{"drop_path": 0.05, "residual_init": "none", "shampoo_beta": 0.95, "adamw_lr_other_params": 0.0018, "batch_size": 64}
Rows from block 11 of a small image classifier, named by matrix and row number. Rows with one number within an expert belong to one neuron, the router's apart. Each number is 128 + 32 x the weight over its row's rms, rounded and kept within 0 to 255. All counts start at 0. Numbers have three digits each.
After each expert's rows are labels from the 100 images, of 14976, where the router gives the expert most weight on average: "responds to" is what is common among them. Only what is clearly more common there than usual is listed. The data: scattered letters and digits in many colours.
# router: router (model.blocks.11.mlp.router.weight, 8x192, trained with AdamW), inputs 96-191
# up: expert up (model.blocks.11.mlp.up, 8x96x192), inputs 96-191
# down: expert down (model.blocks.11.mlp.down, 8x192x96, transposed), outputs 96-191

# expert 3
router.3:175190170048134094110137099152137112130157148100111128121097114177118082113170128111125158064137137079121143100116141194149108106165116155171173169117109108148115089144154127147141113115132120118090129083091143105150190089167145114109104148085141064141105086102205133103121175129130173170
up.1:085195108120125110156140071105150142077115101120123102119169140140132099129161020106111115122096158120080157139154109164074165070142113088099096160164151136081136125127170131115161122152152142163101129113103185142173091115171088126149127113128125086157115148160167148134186137133058155112
down.1:120160178148086159139151148143106116144126183126131132144079112162132150125132156157155117137160140137168086115125071123167068156091131122099128139108118138099165084129079094111082131133091090197147083152205090146080091109106142097142081085184124111108165129126045196101121115179247091137
up.2:132171144155122112104136172149097084087096098188082113088089103108145087140153086111108153185145078075141149125100115109127080147090161122142104112139104151075151127132182097171171109149091116068140094175109140140111108154134167149150156138118092155157129109108146128061111021153176107137
down.2:117099133192116102173130176164099159142127179113080157104155116143111116127138171153072152127073116147148138129205120162187153102119115156123143191150141145150048110116123141156086180122104124096133147112105132119032110130103138123107088096090134130086169126131167112110025088173146091174
up.3:186089142110099165137141173094153113142202198098129136153178096132090154159187167128111150129153132175137165104091136140155122136116128082156118165104114070098149122154167113132108097128145178134093148181138044134081088154140113124154088144163157085122149143186130133134119103138137122109
down.3:079155127122200083143096135130119168105110076149153122182181144088146125118121112161177117088142099137119085082160121080122119133152154053156088137172172141131113103124121169156111112116127146157083146081115112121102144133102167146159164169084186156094095118085163121192140109139146070150
responds to: count: one; the character O; largest: O; the character 0

# expert 7
router.7:185132151102179140126080168119137121141152105176127119163102119108091127113113117141158158189171179146192153059149124138111146123099098162092192119121114107129136139165131114137078112175086131185087154175190113154095130165176118188091146132170077133143183147106084154104171109128104088137
up.1:134182209157093208098144157124146109092157080161125146122057124118035161125197100135136119097173161130124147200138167161106138175109137104107155126118132138081082142127074157117081175161082102127110141111160121096143108134151224130116199104130108123136139084094139140129129129169105142137
down.1:126153167141068114102173140103140195100098136089151101026154114120099192164094137110094129151143130169093107139151075143153157072102090113105138155130162132072158212063138140125156143137135106160101149061142113083089116145157142120135150126180153114131139130159171126125126175149131156144
up.2:079108081221133164141183126185124172116139215141152141159167089185115127091126115136146081136092109136108131181125133104183147115108123112116114113155130119116137123136115120096137147122086111093125136137149128148092097175150167107143109124140107139111128170136047118144117141111148080127
down.2:139135117137117088132083149156087103112088184186115146123052130092065135122073153129130119114126139139156050077166092127088129061126116124125154102088127143101055157162171151193166152139164072177130159118103149063099146121142156074111181074149154110101134100131109119127124079150097128151
up.3:137128163139120236097172133086124125114143177132103136148182122124196101122169179101131105165109167104122110161115114089167101067123118128126137104119146173169112136121091162123132116203191105105131085079128120153131146118047122171123128145166122123167124169077130164138114128164171185087
down.3:110078089119108103141175111110127107154145119089093125136159121164094152164042109157130132148039115131142069083141132131161083150150092081130162127144108121115120115144180115078149195156165130087111087158057071141112112127122086144179134160171143128148142115092131112137141122141149125153
responds to: count: one; the character A; largest: A; the character 1

# expert 4
router.4:157098098157091094102131119137102164091109138096099137141125119137094141119112160140160101124101138145107076130079109103116117149097130162090127142202111108164178073104155134085058119091101131137089090172128089159094100147076162119152122123157128148147180173060088181171106093129113119137
up.1:114118121120163183125183173155104185077094150145086130097098150090127163111108168185117115148132140218173129160111107114119127104156067146171146063132142175137122136153137111135155103163113126166130198122125106104160068078110203143163072074079139113074121169163047139170140103110083115152
down.1:132153117111122145190133060132180144116093109137132160116103166145122161093148178100104141075124119168146080066094191166153067097108080117183163187116125078126172078129140104153171142153090129135119163122059103137122084153111179149098168130137153143146127119092172139169126095147041103185
up.2:068139119152108097087120135129177156113109170041102212070147118164137173082159158179083090123086159129093062107115116129142181130105189169088116147146110143127148137084103127142094099092121137084109091165150104178117114138138125114150150180112157098131110124114129151123098172110157130186
down.2:148102170150093154135165130083126066125138162183148086136117115101069108159138073071128136167102123193083129116149124173074095137164115143133112091103132190141134088154133098081113064159143108149149053079133112115135153119111166120140085097156077122195164105129106172132155122126141136117
up.3:133087115135126147153109177070160135125129173135060121108151123185128123143047108109122142121128113027109175101142129192067182092140100148143164113120159112079176101091120128138143114095094179100095071157157094113127126083094109134146078180123119086199093144125093143160117163142118162112
down.3:136124123120097135151147188141124088188102142139135121108087112126196190164121127079156085113164153156099176152130135104149097143070132157176180096113117122181148140164078134113124107112124136102142158101112069088143138148116132165130125104178171149123139063155089172101121106134162109182
responds to: the character 2; largest: 2; count: one

# expert 2
router.2:152137100177123110107154095214143136113141071123127121134155137134161093081107057187121077081152068043124138182102068177145087149113067130165120147148132121133111107176152105082121085126189083133163108085090122109132099178153165135134076115112152149138115132121090068170168095147139172171
up.1:108095163077122093138151117161072131133155119088113127135181132129151124096160173122166108128126189135037126153165115148162091143129133098099147110116152138115113134106113196110151130061110052136169109105168176078092090117126200151163093185120102128136095104100146075120189132113121093163
down.1:133153161067108084142168057118159195127136145108123067080117090149093136117055154128121154139126108093177161135160102181092135120067180196101137136171143114091158081142123135122082101158104128134131117120119129094046116195119099137100145120114154108182090117155114132087055127135162121080
up.2:117158144151125085152135161105079112162146059026128090148123108175157157110098114169123113104169179169069102096165137192127175176136149104119145062118176101122115125102114143111151126095098100159133122083178171140157094088100130082106121121093127106164127067165081144104114168094128148057
down.2:140133179157109093141130078172135120120143101122151141175161122088177116103138125129169116154092108142158123135112120112127137062156149194097094089121127134112057114141110080117093164202089120100131145136124123142118131215136166069125086141128151118119143112042135115182119151122134163136
up.3:067155080117100180111089135156145195096094105127117138133113146099159144051180067107098145110132092154127087174117156123142146143118122121101167178153097131117131143070133094079149134164099138133116135161142144109122098159203122124136119139112067170122077076129171193193193137110089152159
down.3:165088149161198091157150158129161071111155128121167119111062164162097107155102152123145101151117151128122050088171053130125149090143134182197127134071177128108135126100135110163160102023094069163141136060126107166099097143107120113125114083170126131105121137111132122133140133174137119111
responds to: count: one; the character U; largest: U; the character V

# expert 5
router.5:072141048133091122184137118112140137065124089086090160132103117191123179137146118108102155118057055165114121181154190093112138188131122126105099108134111136135099163106077162147201148122087129101150151072091124131183140134168058096132164180115138121145124054188176130125127111076161156187
up.1:170064201122144137137117118110175172137117106156150136096102143154095088127190154117185180087066115062132098110111091101099201126124121146173101085108120132151121179170161095140099111132097108096129120035110094097120170156139126134126107125119125148175124087114089166162088114132142179054
down.1:109111065124155155145142060156149151144080133109186157116195118150113171115097124111133093131115123126124102112057026081125093115147121148125071123151137137131059097211136063117063114185152114099124103162094093136114164160113165125147164109134144124114099111145155120218134144118095127130
up.2:101112127090124107168153143128131090102141115096127077203099128139123152194189141164148117110192130095138151167057087184142107129111116114142083119121165147156108116108098164139117064118158112124105130117121112096166202111119167163106168123124157122142113130125196116117172197119122063122
down.2:116152106097108115138158170143142168152179106096151090125153118114163135148065099198155085100149138129185108080124095081146172107151111075046117143108142120103174140072185133119118097169136143146099126184165124145161125116134084153126133067099052136149100136126146170129077127144124137139
up.3:131103085067106174139100126174132147088079158129128151122059082076131160152091107119160126099105155103082224159138070121113103091129168108119084163068106099136126170111105089125171136131138163066190133101102139160130083168143104099150124167143121114119112162179110163127161136132134089152
down.3:095144195131169128131109103150135154158116123122037116146172131122085077164112135171098151133157133142133125116144114148151059178123155124128124112172153171152115082151157137113097162129110072152129153170066192124089163115114133134182145114159170105112108130093126084175103133146153033125
responds to: count: one; the character E; largest: E; the character F

# expert 1
router.1:175092127117099165118161124132164088116134177106108141108083067115151179096138133092146156169063155198150081180108172104148105088117156123180125185107091133165157147112146150144130100092130105110172107151208170089136187101127101172074154170140114122097096095091165148166175186125128144072
up.1:223129119148176094164142142126124108109141112107122092170136104164160127108123094142112065155222146208148100127152178148122086135117082101160108101165132126153144120143159114215166106118118133139144133152127109094133133112087117187093160106134089163099192144152122100107176161176131136060
down.1:076114151099066115095090154106151116136097117156131162094126200175193113131139168133102164113129140159108109133149130123149088138149100043174128146130148176095207113116122133139137129168144187158119165070058116186165133116154130109099157085072064090161109095179096113164114142160158176081
up.2:155141180073157158111118071120142138219132153096123109119146164150148088137059109100140127127124131062116083192066045130188126186152162115166154156141131162161133134101077157124090105079124087122115139130127089106165187170115113107126154113133092108116145114153097091119153160131133136115
down.2:185086119125114157162129125084160090097176198161144133174128122098186176118150148148084161140124116107127171069135202107162139065139123171091123151138149093137112128110154154111156110154072151193087109110110147173141097119092130117167164104113108148113131143137196126117123146079135132110
up.3:141092196067140206118094141116134096139134114152141113112148101135134136081144125154104183133122133149157162116185156211104084070085145114124186110112171110096140149145109152153094120171107114175172133153157121109117177167106062095154099093188116134142092129143079085191144155168090119140
down.3:112125088118150140111089143149117100173157138153163173069086076085095119077150051148119142132108048078113120109159120148131094132137150130126145169101133117143083113164116205127140102103101073104102098090122140103081140136108191112168137103215143155105162143148177095121147175109102156168
responds to: the character B; largest: B; count: one; the character H

# expert 0
router.0:161081190115109129157121099139108124201113204140112098121145139077105123155146165081108073139156103136097122130099086124117138076200167172117193123098132078069148151107114154145134176098118131111133086129133165118106118121052143115122101123150153139135103178071159116106075138147143103050
up.1:130124129111138185131105106118135127129065131203116091097125185138135081180149115184132149121109088066137131163128026127102163163135175153141166199131110127115105139149122153104122093049103148122137066129117122166126153099188151120145106137078143148098172098134117117126144140056161140157
down.1:172122147118174121093131090048170147126138166111060096064099124120182170078093100117177104163067191140122122155110112143112136088101149134148114140130122165198151180142125145128169183093166102148168077203088153116159208127089126114077069142145112125115137138124134171126095075126143198135
up.2:102168133120149127171138148200152134135100080087164147110115116095082145119102122118064149155121153145156107158133099097120186113150137125104113108180127110153097132083094172215192062190077131135092124090128128109136158150120084113131132145136106154124130153183084142131121164140184121106
down.2:124226117110131101133134195150181166140190128077125143137120205168070112157154143188155110105194097106143144103122124098129128130160144126109084148146132154125123156074112156089103156126176121122124155126108118122106108100154119130097142093092144104142173135080097124152162129112114096159
up.3:168111082101145089093156112133112108143178158104137088168100115132153109135097155138180132109065187086085101132146203164146156106121126140101097163185107119153128114146079124144127120103106184087096146105125136151161144096083143166105164123110101131111122165123152129072125153137113140150
down.3:112125152093053187174089153148121115151140130153107088088172120110126100091126129134072067072161111174082183160089104149127082142119104163183168091071136096085136123159142158141084080131106129197131109111090109144065079084105120155130112093107164123092070166137155143161085117103099083082
responds to: count: one; the character 3; largest: 3; the character 5

# expert 6
router.6:085167122185141141122126185100130114134083091155128136141149227123129130155105162150142136148141104143119167092144074059109195140134136090120115075121156152130109167164116102107138144123138131100163126160138136169139066096107055136183102133138117157132155158156082094085067112089148081072
up.1:104145076179095154119171120097093154191137113073080096137165090145150113171112108133127139152119105143097146136172173049133157110119128088097115153093142153063113127065183171145118099139079091199124151132133169106184117119086126135174169108089093108131122133139107061180132117168107138152
down.1:151106149064133121095129081136148097059100152118130106084097154075085160143177144117115181071121107109137138153141133193091099131111178179115142121091126093144099105196138082089139188142191131132131182144027155129150096117138120131085115104171151082134138150029134095099119098132124043129
up.2:097169132114166177120120118125155128136178155146129148117118137146104126165139091177137142114082117155129159061147141161142081136069177093105060196091136161133161143185145098064155140183131130137096093144128113093114134096164152083141118126104090126103159132157138120143085166132132127113
down.2:199121153113138120120137082160145150151142149207122118101102124150180140140112159172178101097156130108129099164004076119096152122150164131085126079058128154122115122188109104109099149133156133080166044127135148147153173159155121086140195136088182155133126110092111069169118145176156124105
up.3:102120141118127181158104156102140100137140102212134153132131142139143124158121110170129125146072062131130147146178161102092108073086108122145144136107145127125135156171131117187178079113119084123140125141161130178156120131176051130192120132108079128120152151146102089110124138137146088070
down.3:129093142124177161172185137117152141139090125130084074108053192108102121142140160141121127094132138117106110120130131092106140098151157130121173079072187131147103122108195119098116123135088105152138094062088174113101151086159172123109173145112213142149130158156130119103129143153144086124
responds to: count: one; the character X; largest: X; the character Y